{"mask_ratio": 0.5, "encoder_inner_norm": false, "encoder_patch_size": [6, 6], "norm_pix_loss": true, "init": "xavier_uniform", "adamw_lr_other_params": 0.0015, "adaptive_grad_clip": 0.02}
Rows from block 3 of the encoder, named by matrix and row number. Each number is 500 + 50 x the weight over the matrix's rms, rounded and kept within 0 to 999. All counts start at 0. Numbers have three digits each.
# q: attention query (encoder.blocks.3.attn.q.weight, 288x320), inputs 160-319
q.190:513440468488479503529493647524462449477503547474483524520445549474453529496463550457514470513476552468508486528602456466510492519512534398482552455511492516605562569460441516503484638441466514417410445488485509439480469476507480459525438595471520498439476482605507487479544386453549551553530485531425538464536463515459451532537471539609471544511628565519516431602519578514457485524549501482500432591486460466575459587493422472525526480538539501568499506519566488483372465560420406
q.191:556541483534487456516563522588541563516469465458509525523480432491500501573528538513585570483483612613487593559443534475569569507474511538522534537503456444478524533516562520565520474517508499484460522480525486543425462499483519526394429502467472555466424478431500561506487562490559553485456532592443495400516532548555608472452460428504474506383528498546415544532489431433446632458448549557459438468445522410478570485479452505520465495458495548476477531467452517500554476464508452
q.192:566585443473467592437533518533427603554440575544513464460529527533546506465480517534468521513492435512474435533518490501478451584431436489462551524532481518491475545491457581496431562548419535497497605418449542547485474533548553506545472479484471523488482462536473385400593446437517416511515423429548556590545515552478495558506539471479541522533433432529477416510491483439523522478499493499393488550547447406490476505458454522513475533496528493526512506498538497568482463422447467
q.193:478506559470556513546495534462562502545563576525473560551432455433589482539447435523524530481517475545470508604375532518537528520505456567515459502522602529473509455420487436449515540523506487545551593592558512462519433462592483417484424521419488480454452529568488526503475428504511475518548533550476544486524520527497605556484498415453463456496461602510377503490566477521576430494442560472446472487488584477557557482408441551492516523411525558494560535521539479448441492577526471
q.194:596573442618387526444525483450480431442466469529498429492467474525397490543483505476459549457522540463417513516486561558503488483498511434592526470481436422450529458418538469581523478560515498437498518519508397570531469508431410572563453506520559531469509464475490476504498451519550517512460468507480468558559466458569443483550494496516505479501546478470514461532514459587536480489523471544458462552520568509515538471565450510524574576561464542461476466475504493492503466463533450
q.195:527500512539631524491495557594474527464477432491483550528598492485490400520514493415604419507530533487472559570520453576491528434498475472506552501579541411567513548535472520513470501607518534481537530512480609491501502440521523501576529495470486512493565398483431478467497511484510490522473554530583556372416509528485476507564505479495539499430466505494547463545431410535525476486504408421620485506506459457418472479507576579446492453502490643513472584398474467494461514476511570
q.196:519540522469556420465480530511472463404515547557500422524475465491494527471516587469554450595582434445538497459479539408545618497470527447471450645484469541427523439564516449428458496485471493525556478533474442521485503517404485504470568440541460436482515486556427500470428466418567509518583550470581565518486499578578470528531542452534414471437493512530500533511570551607415452421475463499538481478514500506455478618466454546594578543451422476471503577465489468476469424462480522
q.197:480508469489463506505492519530528629430476486448439484490428453584555490552498479451483545483488565504552505440449532477498514422540481535485528485486484376646572541388485538507501483506525435515478442501500504563449510498394494493523428519543487517558577445457435549517513530465478614486617484426492507504474494416560450496589490538498490418450450431525524470433583519467536401533509493486571473526573478478591593552622476492560443611483524487440533436487592571493533495303446546
q.198:542459488489443434465466601574463498524471532578455448475479453463486597504498545549458546529415515533440528527520588505350569403484562460515581411498450584485486523521493497515435497571513511477563530485543512445540488521529496400514518476521505455347457457516512610567556514436453523485524452552508523490493512475502486488473518534490570487534596493502479583529455559547526485524477429468560475584528498439477512611463430573417510551472365538439476517442515491525558493615518577
q.199:535576621529474547564431555493551529456513418483526526500556470475437444492563512480528547519594497496460404540461476551607548509538485555466516476496526485517493436469535445492452516505441489473496606543524427594455465397509472509491493505401507529470527535576573539524479546497521468522501459495464557543533631424510461490435509613520514533603491474531455412521569494496661448536450498624525448473449461537492534472551479459491483434484573536506451476541406496429502451566464546
q.200:521505367486522423523506612559462518507479450521493539476462487484524520519532531494493521582491471409539425545509567536519556454514489497439470465523551422568443451472561524423482496480527425441573491526496516513442420508558478510481492529496440463509332492510572458474469464514582592436436488500550418541555490516485519535443449460530511539556590389496462536571465472547531460411554477480476548431521528538473542499582395521435533382502504502419458530559598550527487508378487432
q.201:468555527498470589428441522482486541524492499481420501485422504369503501460551463502527559427467462549421520465529471566465433477503416442535486588559505569426490538482397575526537465537449567443539479554485484494572448515529548460426524589513459482536503602482560468477473509423504505418582483497432572543519396527501520474418543458495541504506475544492417562473513482509444566454581554562515468467506556584503522405521547456444516538504486448407487464513535512574486510520478568
q.202:440481466538458497436571563538484526538498443528496496462582477531574507491553546472542514507463423551502509501482437554424453409399434597505473421454552525558505483449507520507479565580511461414511469433535531497676465488349412489628462392466528514501452540470411591439512553538453530505496446477565437500548522505525483499494505541570550536558469509497479560505514481555583462481471428484536454529471458552479577483522559545507477497561578497467507474510413459434490542436501543
q.203:475521474526584454559503501550495492480525418468514568458464428463529461531461511527580469481469456404471468506519402403617511464399492488505515502486460468493513496547579528534513535545487605509494509479464536508597394489506506506561531502463498608602554490425480436500593469492512532515516590471474425526402477503499581495495440482509496534449617511560400566472512592510513527431585587590508529485546535559479468546451426570489524364523446543504498542482492476580504499505546510
q.204:550388487514504521516459513498469541487507458585502525386481567520521423467530543530468436506478472478484447537523412521497538553481488522504473474499436507590514528541560539454622520442545529521460531398435493469495394456520583512518556510523472434518490502491483545477447508483392454438501461490572563500454564453450516528418476569519477551503558529506503523517529500556421562519531512589569503425411495604546539591466437549466570520475563461538489464537456465439492490396489532
q.205:517565450489490449521560409489487582553454438470522433561454436494551477479467473572577479517518488462512502486495439483477461473437525578498504586527353490451488456375506458537516522577499525536546513540493488526517560505542431517563454530505435473433484528430517501440498482496538584426565402499448442519494496510501488518494473541578493499448507501440452443462535462516495544413471515562582611555469523507423486473500474520493474543530412571518589434529394491480388382564474498
q.206:546523523463477402490517447475525478565491501413538418463425453485427543463523501492500547560505497476440393506555521516576458427426499450472415401504437539532414524569473505460542410411478542470540520605585545546492596402527576551534496529397522494490474454539533437593494501528491551452501517533495626516590550524499516529521386520512469579487496481564415516518491385516492528526607536534530518512557454510576462438541495397522558585553493478440549564461497477602472518558461498
q.207:490464536593473566492529461511456455485543430495547526515475471488442525468526406496496497507524528523501466552509458590528611542556459497580359496525460480468457510495510529526599496537503439539360553528561450501516469548484490521536488520538521464436538532449488448390558473463557480548433526530531474547524468462533459489491602464472508469552479503442482484489494588439516469420533537521577491496484489536485614448477506624505455521500496494473380498525549405471482476500459598
q.208:452557478436539518520533489542485424528475505496527564497487485551511481472497508500526477427477470462540551547575566429501583563429449562449486527569569468501526489493541487515653469560438557416510428433558440494483503450508549479496516577536481533459558517597451491512384515486542520529547557445446473534555428533579492497496580506567459539499444433492519457450536589413531493452496615470503546460376605590527508427536435420479437561603481429548539378586510513388526503410524543
q.209:552559549420491519502484487562528518529473547554459414533483501514454489419401446532526509376402442635482522511531594498458463594370520508497451464456508489573533528489503602507504518522451484533508545466546579461526498459507468588555502457517542524483520473516525510545532438598465587607478497471504413522561491574612478441595457506499468489519373464539447489517420588581561478416496506634495502554507483551500480438488530568494487576521545490573566487525552505482388532458477544
q.210:475545499513490414419570531602499425534499462565505447532481411485499542499514517454494540486466537517489531520580518411509507434458433569482547442414561561504455569486623534490472465522446533528550535494509606493455554490460467603518563491455585453538409505513463390519506557419476489458499544416461480507525558452520498523385558440514513486473492473398474537498461501477525500497479557562539380487388556518417527515519503524563491406554565494555503561503558537491486404484527558
q.211:492397380516558519416535403531522375576447549570532616435521506552501486550515453472484523558499416491526514434559552420444532441506409547483374471509497525569508524573572562441577528545537543476432493475495441405500544500462435562448517538552473447491586463508500481532589519453439458474575499456487556466494528461481566535470416553496498486497542405619560438558522466446506485526440540565616509464373521582474528400456476599446399486621499546510525506515552448474467465487556394
q.212:609407387541350561504460533554509574505456444525533410375578485475509615503527541520455488458472476446482489521510525493477589530432551511545469504516478596501453525473560557566422429631506471513454589485483509462548529397503504418526476493540505443548430545442534413498508474471415560469571413561539480416478594515511474477506464541537524528512546508498527429570529482534475481471512506527600426557476474631494545593448454513511520567543447478404507536451497538456547415522467522
q.213:481499502498427515498486535622586510513472434549576450555554464505472514462564535449456561451488470536397522581566553520524485500430498510533485506497532532609590515574467524510447480491486446507478430565454484386515587456513564509487486469493453502431449549504362520542498587423478507516442605503464481467472512410536430495453554565421529455546510502431536592532530502463552369516406451504495478523435562438465526605486425527514503459523502494411473448470489461519583434536547541
q.214:465441525495348470464528522531457373532462458456522579500445463576463501443517510550464483442517536429505479441498440554498464492541633502488462473575526474539450468555457406557537490448501475497447506477548548560528578511545555518498536531472605436478484562437462555469530456529548534581516532542515617480552591548384570485593505447476458537486368463526479560496500424498508480536547481553569376525447537527539452484457543429480461433477530477663492506467590472554533526396479493
q.215:444469531529509453537442519483508570496478459473486507452492574514561592455594542441612562511414448456550561624440586405443412413472493556410607419441555545581508495491516531476520543544602430445473497495552419370495424527499446391511533504462544593515442548419443503442485528555437658466545509510534478430515501538544480544518586551525522527420533430522490462496513576497481391503442547462461513507487450442432417529493568501472502555492459508476522515559531445516558602419528518
q.216:424479500490416491502441494459421490512497526479389461502508478454533476531538478532514500579504525468568529465430537468472605475490557546483490448519512568487551424541532511493498535549508464498484443542493502545368534560486492519377378523415541473511494444534435438501556553454538460483534540504509562506506456509480546529492552459588499466549535539498590500565596454543520484600489535453522475450471498461540577487514443585376530528444461442565541446520603483504549517416535454
q.217:415504483577523543578562539300585476470531471555493515499424466557520454450430422536418505470488536529448506528401455501426544466562569413584506445427496419499519521524529404609428535466586449589556496494557445569490489491480548573517534512495436443539469459568498531574455491452406483515367445525507473482509503437532477504482527472476472525440581533485526534552506520557520501583532495456509418460534415341474546508602476550418560560477474552439477452438534500488415490447493501
q.218:555527497499463540473456472581489563618404556519516461547460495446567469531565512601485467554561505533492488480579503558518470573540447522494567538519442432483486529563505468440525460547541529424443465483530537483531567536542464444513510426438475563464501510483513453509537436465536513412438494584477430451603503558567513506446521466580351560447463429512490415552526426453531545423523413533393508482526542463514465360479478529614499490515418565523535434508433560471468445469456508
q.219:480478412430387510466580515442527487475511560421499528529481447495524471540550477482459456491426527490418554539504650484441424467501440523514490490543549485480399553538509493448488464507452406476412472525472512399565554546521549524466484484499483545376567442512455466386549537436528521465546400515513517425529470432471535563507446465621600514458515537552455507588507523524458523475443488515507470551534473426457561543520403433422531558513470510533538519474641465480461469466547451
q.220:523532516441433535452505486442481527488454468524505490504430429522461516535457475505557481512487534484526441475513441494503511461513547428519433508499447533520449426466516510572590511449450421482441492510480554443446515528486510473504492500488456532522503542540497428566537470527474582554526457507444512514550522430512454587517512521517465437553599511452560524580500525460443534484522551567579468568567477514543518541462554537526503543434518443586462567546483527463485480508435447
q.221:474491498577542429475530432501451521481568483456515483430478510418493540492480486534478476499492481455513549515402480458479461471593429461372551446514491537452526432460495556532452487442554556508558488403467539544576444466456452440506553582522467483547499470462516552496490524408498418466503415548441462535425442486439512490422572525526514590511542503458482536475482505447486567567489631538499525534468532430499441592535526495528512455470548440472580464527457486518467469509477445
q.222:494527537503425504479535419496497542570523587548406560579527444481479558423492539439507494531577537510434400528522486493516499514526524603391547468540521512600452501487506448469590553496418541507557517510537550367498480421481535475457460551421559455429533453493597532627541450465542416492539611435468535510457480466491451542553552629406480523546425483537560370549544570498497548494431490386549456469492473483573349440459441540524502570411480525504534512554475474480370487483491525
q.223:396521544516468505520505509461515550598528586594507448485530440542502586480538452501513497574352494487574407542456555498432526521466450467437546424479460433498564551509581466478494553563533442523462570498423511488406466573463505501597524434543464458495521623561401554475508431455532509549510542594542497547476421470550400499436498567452526485521465460439632512523529492502495464485439576441614440520513478492497489539436491484543541563485359521518553436473493522544529582482491615
q.224:460447477548447525425540568590540519464468549494471369518512430407486488441461495457451492466414547518492505592506498506559526417451537512387534528427487447447550537465466528542546542488386518440443572503578497564555526534536485469539444539523538466616558460536502453498522511463446444561586505474534564470457505454474480580483500579568522472545343532650398483490501434466456646498548502564497447457564462431564501544617504425439545678517473414495548480418402503496495492511529469
q.225:507414472474463548453555487519432420495491540487581468487457495554569555535585478524434551496401504426546542412578486513544484444472509485559414515507495453475490474579568532483560425439496438491426474462441478553535422442452452523451561486591432510490422535444480499516482494528547506535506508567456526561575466476453509449482556551479537423511655456479477493452464500518533525569503340506437465492475400458512546501539562522475488559510544546447532562493470526585507502426581512
q.226:598483482366437450493469509607478391545466399469589441563547453440522421485566432493451599512524495518476421528625521532515527565478522465530467421512414468477565559466501529544512525481463420471554456582464536494517577516505470530536632496580513467453509489489472496416551464541469586562472468576532429549467459549484512501449465474477569442439588524461564509464486515428493498429491518598475492478513418558521506512441540506481499520619588435560500515512409450549426453470520606
q.227:435602491537479508462487604441562480419514540484537408415512571570537525491508518459568506525457347554486549503479515423488467416497500522534518542614496524485434515542450506615438605525579560464513478447484588540426425497521478532475487542484555489585512559420471405600509504465462492471575515488469460512477543584524465463479483548510500538461449517533528456453496525412531497588462529557483442541420521459475500513468534572542402411549599528472550442412474459475491489503374517
q.228:472542544418463458563528556492550494585595400542541563484566449574518386525602516517503516499477459423579474556560537567517519572476548414598520450537541411527513537411549532528465562420464499497469549517621476452524546533524411442505504474477546494386433570545548490501483391531531495638386538465529443546493450480611494435544509539510506524476520509442460558588523462521507531500519501470465461477405475435467452420495462365457474435553533562461566574570460500470482521548410493
q.229:548537525432472496507519467551498470523442510481487519518458428549508497490467483524502459579505475466496493434478458568503565499482417508385485537571438551553446496362536467446540508502564580525493475472543484509548592559501536540491543505552413619547540530554509500463519542507469510483556534556502501453493539507558598513476485543605460503383450548527448522504496581535511502482471589551487502414469482528511450481427454473405528444533557557610542494487525458486533501528535538
q.230:402512542529552498453594588420484479456431484575444534601460497444544558456481501543573497487471427499508462580533484543491499498511483466460510503402532513498505550539497504516610544473484399592540455443513388502563448486581631474485472511481457506511602482613432551471531474460534462462449402545506447523437409415514427576577438461497554507554538495454501544519482635443521518447428603442545466435495484486589446509449547422393481584475486484459448469451436492460558611535467534
q.231:526514579489481558497521443378516525531444440438528541505482516487481489557467450544472509552536478472501440487507500498429520472569435488531479469516483561463412499506561534469449484519525516523492540507428483481638547506501459540531495481428544509418445473433450507458448457501488438473512523547375573492487511505456457527478525415499550535433518510382532566503505531436408477514495478512483494487567529550445580391571473510537449561484499441485574403484497477541433498501471567
q.232:458530541418540529509474473388508502458507530573520539458509482523558480486449382426415626518508459443410433512477471551454434525547565546460556429453496457568525553456489481546499504448506482496483467482512432321486515494502524483524529584527470528604517455514472546428487487546488459593511512505483354543499500523418481547463468595487548566561450428480476546518527616557514480626508508459503484451480427577571481497524449512471524540525593550449503416483439583461442520518522541
q.233:448559445517584626503520545573484543523481534480393446466597439482479521521513538505545498402494547468570486461501466488412521435457551488500579518507530525579540536566504513531500494413471518416492539475449549498528469557456577431512425477503540453468497507446398595515521515518493439545519544477513574536477490471440453493449458475507449491427521590473469512472429482537488570609633562468443415421545499477522422457479471503460472441505560563481490549468487442435523505450503532
q.234:443514558454521568502455598439547485476487532547487577439524589608563569391556578458411441532483526476565395518511486457476520437512482494435424518592436480507428488523551351484526528650486480518516513466425592424502457493467360577410527549505546504518543541467487523463494508509443516490492506383537493493462593500496493592413406503504529506487478557474469509530541543491494511485512457501464433469524460532538520454469423469453464509554529522513519417541526581626561468512488506
q.235:539462521509529460520554557440526457443461503532543464520520510557429560528475481495456547642501430428489514501498429485476560535382490592467484566492451499455461502508578468547456426447460535417525432475496489505526455484514497488478476441500483477553564496599410542485387537421492466490531553394437453439421498442604479608503432461429513563601430533495482534597501491401477470390480478511534516487532488571518563532418491548445553535510538496510531468459574462517542445489509568
q.236:493567472512502529489556534439514496488565590469543561458520554427541469441494538522523606498582465456478515464495598455490542458534482520447499540572382571561512495535412422544534456461560522484468495466506488488482458524445476449418598502458566486550519490439480368585450455538352482455497479547552512531413443506568486559584479385616525519537454447513581563443451482494526494475473520426465444339572506423471510503508534436497476524545517614440554505508552468491545511532420458
q.237:479412510546556523545458486499429524476485659441439582532484491582503515472504475581466499485426439488500563472433516577550463516481635507428454531601571529565445492580529506562464499585595472422483493438437529566457476433476480474471527502491487504464549508481489532563468464574545473495554530372501625478543523508441512599513447474535526495572546453476558494497516441514427468417474438415498456540525562563439488451632452497485564527467547500515503500553535560593530625536521438
q.238:407524540452454534498465496469469449484566528426487470547516518516551426522465534454517526483417513408525591476526572475507554492541598343405535369579596421552544439505478561509545471508507514432421437476534500459547487531526467494411538511538565573505546488428466506449467529521579521574556617483534472449548493548451590489494434491532550563446528449476478490563527505548434509430460506414504445529502537372518493511530485470440470529529480476533419510550504513528593504493665468
q.239:561632500520452534536488506534478561444498539553564457357482604474485575439467452572425484545505504614386467488504594510432473564428438494495558483562527578481594541578564523564487512498503561463452532453472483577517480540502490484520520458409514491540480485501449463473493493392452451537578497430432601449455604515524563500487486490471477428398504507545511572562492591514471494502547520502604538610405530480523564560400493523547494531528508488583512495523575486416581501492463497
q.240:475379548655464457517456412546448527546514489474572538589507536448545582453499473495464457516570509630455547541509548481451545548474515470468466432518514523483462527458617433494540478477594496435639522505491533461537452484524492535460523510478532460555611540520543391515551426474480495476523499530411390486529540489440491446417504558549467484562484480470506440397461473467490543420525512428532445548525442493406486459460507499537490596582570515534463469515500484444598439535417499
q.241:497531454523544569518644457505525459495558474587501489521563445474536465443512470442452526531585431485513438399519512472450514528495566553539419502522529547417509507574485502477518525500451491463476489500498503458522508461547538482466473544478505509453485485494562499454499517529494550611462435400529511430518502620454486468482421493577518508604582473501458510436558529513473568544501492454478554475465555507468473559512568475450534515510498510550421518494501405452458550425539434
q.242:524484430459440523489411427500456516547499487427581478495483532416439529580453541443461574483540422477474512500534478478497558527536583565421467441512492503537442448444493555511503477453449514466507547469552451536435516488547483418477538534536468523459508553491509531484556474528502598525483530548464432437530585504538488470472507486459526446555520435482481491536426591510598562482399484479485505465499533533521536537525460433550571452578468471512461468529426506523456467512438573
q.243:593518547388504451424520571605464537577561505568461500465527394585545525508530523498449511532474585468542543493569532511433408550468376422430515521465506489540422499411591531534500452449439481508477529524485553472392465510444577535414449480516606502472521511496497508447516456413488403512515460450400464516541494518482562493518627540551536489451503479511568512483487530526590576562445573603481431456460462480548511542442509460432422458531525528488462508479505483500503526410523560
q.244:428387507576438463464581477515494501383502479458523574571462547568457389558611550440531472590420545539490438443470435502403519450517541506437551491458524548470588496568481563493449409436529478546503506503487601512511515500443514543542507458515601531527455486473533517464544451505547487578538487548411602505600566479512477528474505393499510467488543473386437514416533533483427467498486530451454525527480523505477507491453511445465359575480520508505501462455458634515410469527518542
q.245:477483540464584450498573493473493456439431475553483476580495477458526487568550400505489466536514485485527505536455536485523494446548527488527541545555544533545459488472515498475515511566511474417485471495512477544523511479486488518400579439476530500512515452478543525513495463504556537490485526531455474555561487453454435449546484468465542468503507535544588544481533445439512500509495490480475464579494483457555564566379489494519515409485475493508490510568421580545461448461502516
q.246:515417457515424524556428519546576509504481602422523549411561455600538519595402493477492413587456509532524471504409403495481431502490545475413537533447419542464506401417498582442448414593565552497412469576432525421502546484469480493620454562557481549464539514473513473583542511433472457442524399569506455495466502424476487463515505570470476451494494555511440437555504426461492444422503491506533370545546562437581578536438517457512466583625525478561507547495444522462450504518495524
q.247:542456536424497474456448519511510584510510423537416547500446571466459539487496537496554478481549531548453441436559536538597470484463452461538566551552569532536473498526526532529447448452498492543484552407566486495516351547566468472475556550504497496485413598471504502434588519416448577541553550519456459527516557531454520555478483601489525485600521495572490531554560459447560475549468462540525569507458439460577505517411532485463543451493523479412609464556480543503560493438504536
q.248:513575454414468561591546484516591516565369464361457510433563435547500534466559563475464361509478403460504475550502487560578486582564506565522491492484577532488503501485461518345595528543536452458523461441452494449517417403473442525589531472535439424522478556466476434598538430439478616550522480574538494506436543457500617515530471472483479505451400464455468540488457556557514546472493487509574519407497542508581562527503513583443492523506483505415507474438519416559497561441518578
q.249:622552469479474436467473523484550441545502484455445550525528541502540469541491637501541500604505481488510607488513566496473479493458453563405549444514499508489442523500498377504470476483523449479562534544555469507497471476519490482418453517462474432500526427451464442461531542491555486491379469479585445490541373618491504427465473459566512527486542466501560524541463545495477558516477514479553516515528487521493531549540500452494476471499467474574505505548450537486473495480481459
q.250:421525563511514500441478521431494549546484463515619504602563554499522513540530547469531541451486513474555538569553510504478496542504509491487443530490476408501469525373422510529486608449508462595557448442563468390478553468431465535593520472545444568537588498558379455432532436448571492521489488551456543491472497416516536627445517500489523565437528444466452591502458457514559585458436551553522480598395510518422577475607564566584519402464564548479463497434573437459506556473466502
q.251:485503505406536382516478477463547514521510580548484506532438458336478526510490469541434458490500412555502530445488435511537523538507472490509533529490507473440457521496550457495491465521495584560481491546514462446567481528537551493471525554506502531587510415557450574510519421508450469446549416404564454451524442536516505541516523500523555533550651533534524530484456460546440470513473499508464489589439544722548449439503487528448513520642478541526441513531541463436485499536505548
q.252:446503502483550523508483600476451433469467561501529506523517556448582527593443479516531492524464509509541505463554482590448463468409565413563368582553486470537493496561441467573535425464512550457591497435430477591370489584444558492497483496454494522476478622481480552466502507475425437560477529575497426475503458519535482548509441577547609512549525521390445487545506525571495640443572489460448535511435434520566430572532464516452491492443503458469523450479556438496622507545403486
q.253:407504497555435537415427484449497532459560504531515530465528536585480479500520520504465501545493474510489502485504573503564528455526556483558572508459532491493467527502501556493455480518532472436433404585457511418557507521526590554451573440470565432608516495548448518505530503421575578560499498527324505532493445466492519561534438408437440526577472430486388583468423454457467495557383509607534487428549502525456488534542524562544497497568534584510449566573450412471495436489471484
q.254:516447524532435366610532476583593490449537523438408457471430537498565541442438432589584475528466557460443523611546539508544515523470489527503440544562452470471566496478525465445411479584491534477581383580428575580402509507496558479515439518467493455546525456399552490432485585503548505416575519568503530560560529520531463570530537543577574533517549465513573577528475524503499552458548469492474449482437512473517546479531534501437522531590462508469524414503472480559551524574451443
q.255:550552519468376547455511609494435513551527469502599508525556500520434433450536538483522434500503497582510504460553492539517435410530481384538480508521473502558486552582440467467457484515449491554592637455558479517494398464567501464413512473504531494509459421493558438470536474411486502500445620436547483431476544514492496581530571471554516485448546511554528533492488509533548555536497502449409548487491503449480459435485469434544416456435474541476503453525490507493461533502531568
q.256:442437396458490443614417618464469490462457477502443493501512486555503418495509580511545568522524562517495551588502476472517495512512523506502501546404497491485460544472452457456542551535517498606483551473557520511514408482405514508521559474571501539507481530583462540489512504502557484465514433409434515576518571495433564497521561521474455525480498470628507545510526455555508455471442483532484506377392492500487513585452419593479544431567477460427537441464534502513565525543530483
q.257:492410444589431391539480517466518490451582538429417391513508515465439486565552516414586572520505495523436573481460428574457557377488530545457497632481511488604498462396452555579547570450487528513385555377528582471471495507507514506646490556459498524511555443500493526500532523440586472437447531464464496493478437488526480534530535577505488434553515531443548507508521502543595458492497495454531472548439514508450531586412447491449534456581423407517538533475489499405511497485594558
q.258:503525536610544573555451425467473585413519516449458479428524500420511484448522511538554486486541586444529529484444459478579464505471506534512438485502498496360414627557506541461557523556523466477539422518554530444472371399514549571498527518531583536507417446546531549497598500534492513440594550513426516430505459441526532476446459515495583600527600454431475442556503523489559491460435515510504579505505531583501439501469450484475437527512437487481518625435541535542518489574575519
q.259:399397586595490570585527533477505498540570567613454512506542507576446534466510463501410557539424413506478461436545525484496497511474511505499453477533486472439457527447426497601475510457433529598473542470430453570407491513461601440469498515485498423456454516451528554519491534476548505469524442515493589440554523512532478475522617443481464449528483519550445397592507492507527467387548512466449441561558493536510434488544475540465545424495449466521479456569499412414534518598468515
q.260:473508434534558592510405562522418465503424519611496488451553509441442492444564500454501464553511545575476527449479529476547491544431435517438485470545445468506441525563562540452540522561446555443552518474501501448474529520563557501513555462460523501507583602453533450421456537428459573481496512567483535522430503471593510464502503505488467443539482471395484540481522446508432508463500491449505523493499465422469475490406534506485511465529475575474498571532554562416526591477490488
q.261:492578532517548465478485543489502564547437414559541463548535450557480501560451417485450419517442485564538475479458534463426507535472492511514498480483488564568482513524479513495499558531527503449473462473530433535528527616556457515510368561467475472562572523475546430601537511523474462527477531507508454591518436515393453508452477468500526597448504482530446582422466514564566474494460363520343469525486549505528523467483582440587449457535556511441429475481522584589567493520425500
q.262:553497588597449576440519492420604537496557487529526467497529494451504462436486508567447480470451519479544394505589508394487567629538553562539484461536521584480485488538541445489492481482579493469560480578457561512524471490479543488479494496568528444535540422463406510457453476509515462421465592536516473484449478485422423519458439467527566494562561436466577488567511474471555523539465491516479485477519532524441447558456487510545584506489509449563568509445435597502490549492471437
q.263:459514360497481394512461553536519451489437423452495549509540555491584440492568514556473499460493470517445388581493532517501442443465603504444527493466543511505491557435513462527442492530556446483537418569436484466500482448429542517518546584499499527538539444468459449476536539459569582488543395533521568590548493435513491482467505497592533448527506500512514557518467440434568564511478561571564503396490506505450552582448515565489511446521512603569529473511524487487516547440422520
q.264:427449468473555559555463472467561601463457477511389526457433499562537509462564517503537402491452573440467518432433414506527480494584529483587446516499492468467395446460469493393498477517559470530391485498496509502509414423532577488415480626508504444446424518495587441488536493472590552510512463529497516464475396569550460526555508500497508486510424535432546458571541561525551484517567512512459517437513491410490477592506516532533471564534509566613513579494519598452483506534527527
q.265:492517497434492620494463485547467411557537476480461511406693495549564385452545513431432451500527539495488517612506538507473531462513451516444523433538541555451523459484471440583555491522470506540544524557452525506443440546514434414470491538469509485398450445619472483384488455491507464488481559613408478549566509546439474584578463506481584556489505479459438458521446451559491484540508544307513503509573521421510511556545454490530526522554532508468462517544427447497486481502468557
q.266:478469526542437510490433414542459539476495446535560488480537522619566504560516483427504455437465561521535544491509485567406481426527434509433543413491531470561558496524453556465623477500518478463459490505526529510539583601578579491485534567533434485613575535350460463546513492551601485563455461457529563504434510461591575434450489459513414483485465548556410563503479482540496551515502411432565481453532547535385471539553510526560464492583537486499498552505507552510509531484425413
q.267:479412557545506558518488458505495516480401538501508513486458490522486564478515583486507465501443559496547478519514549392526517590506515559440579486520513458532503460484425505454535485503493442469560575523477512389496473374485490537523477515414482527480509515505550426548565575450628505524461506536518529442512495454543486559530426435473435549499489483458465558487468604472481532533558490478518410436590515470546559534579527481553410417523501486544502489415467543491428552487544523
q.268:587449333532539451417503463430504489533516505476450470457498611565546495470535639551547493527550439497502504485503416517523467559535484522536389544525419531474446483480538457480535545627465474462452453520468439526432525556530510549574507580550633531581603507450483426463492502461595594517430475589526632460496506500534461586447470436464580432452483545467477473450463494471535530419450569648459487425482469497499440595558366478480529532589478511509467469435486586508476507497509495
q.269:508588485564607529395523548493453635473542478493530569515494543512505523477486476540589467512480453424501438484473446470553531528571456426577488553519435572486470572477498473575554480508555543467339474522511559553473470511428535463447641430498539520481352518539438476478394523468460497529572575352495464499424507487494581544492514532450387465504488493446477454517457454489463492472441487447432543353581450469545458577473472507530549496497462467560481534538540404470548424438477521
q.270:488467545469513502599452355525446487519521466469444452524469491435614411548448554518437540559425438468499484522537585504568560518579545508490436547534484472476526550526516493504592477471504415468533466553528428504526449508436511397540477524525582526469486510472466578475451477566550529593548432431577533452548472512588529472469519476500511418552510521497505447527582523433472549437507431497530547506460559533474516586401453519437580445606555416468468476428510595569512459517479442
q.271:497493532483494558533457457533477498485496473581437539535465533418415350479485461498520478517520506465548496518392442378525472482575568497512605526645465548410611573438482416571441508580533554547535467516456508590502460482582506522547503531520440483557552505515529527478488582556523560472582433472421550397567393510460544556493437494526531488483525452514411475597502572550473518511438539373523516450563568496482586512470467543595524511479439485529556389542454507502533489583573472
q.272:483479491477463497516553469551547494492574448454563429486541452483473450520536486482509474556559537452542395458431392546510446540537521477494518509522499543512525574508438506537457522537477552450538439485507608468424436499501557406498389616571559517515496430466520466487447470487467492476544507550403563466480537469482552444443521434552557488561555537471508493566523458441439471500503472500451475531569477502507493475516552528543526444552550544538480416595439461436505562552392607
q.273:434489466507499466454457537479485468559470480424542537491457515595435600496453541477535535533479495554497504616467488503440531522512455542558413514504458473482476505600515587533562389521544475491496537557415474523502504564509506415494534559406424453483458444466525567553565470365449501461473506476543516535486535516434472503559540458493569553515401426510541556523437548636604545529456568431567435478520510466571509512513496439447481559588589477419506517469467521572470404515523500
q.274:486480474570535423446480517496440497480514519439396470513429434494492536395561523509541521554471544423464420433526478546559546466446451431538483462515535563471498476453551511483565514459583563434476497569507580526524504487502470579474491509518546550554571422496477581455548479448498560511504452564484530475461464506483574525469517453435549499417500578407577454540526509454591508472433520441484533483587547538469489506439486494471534555494496444523481498512464500474439502544515503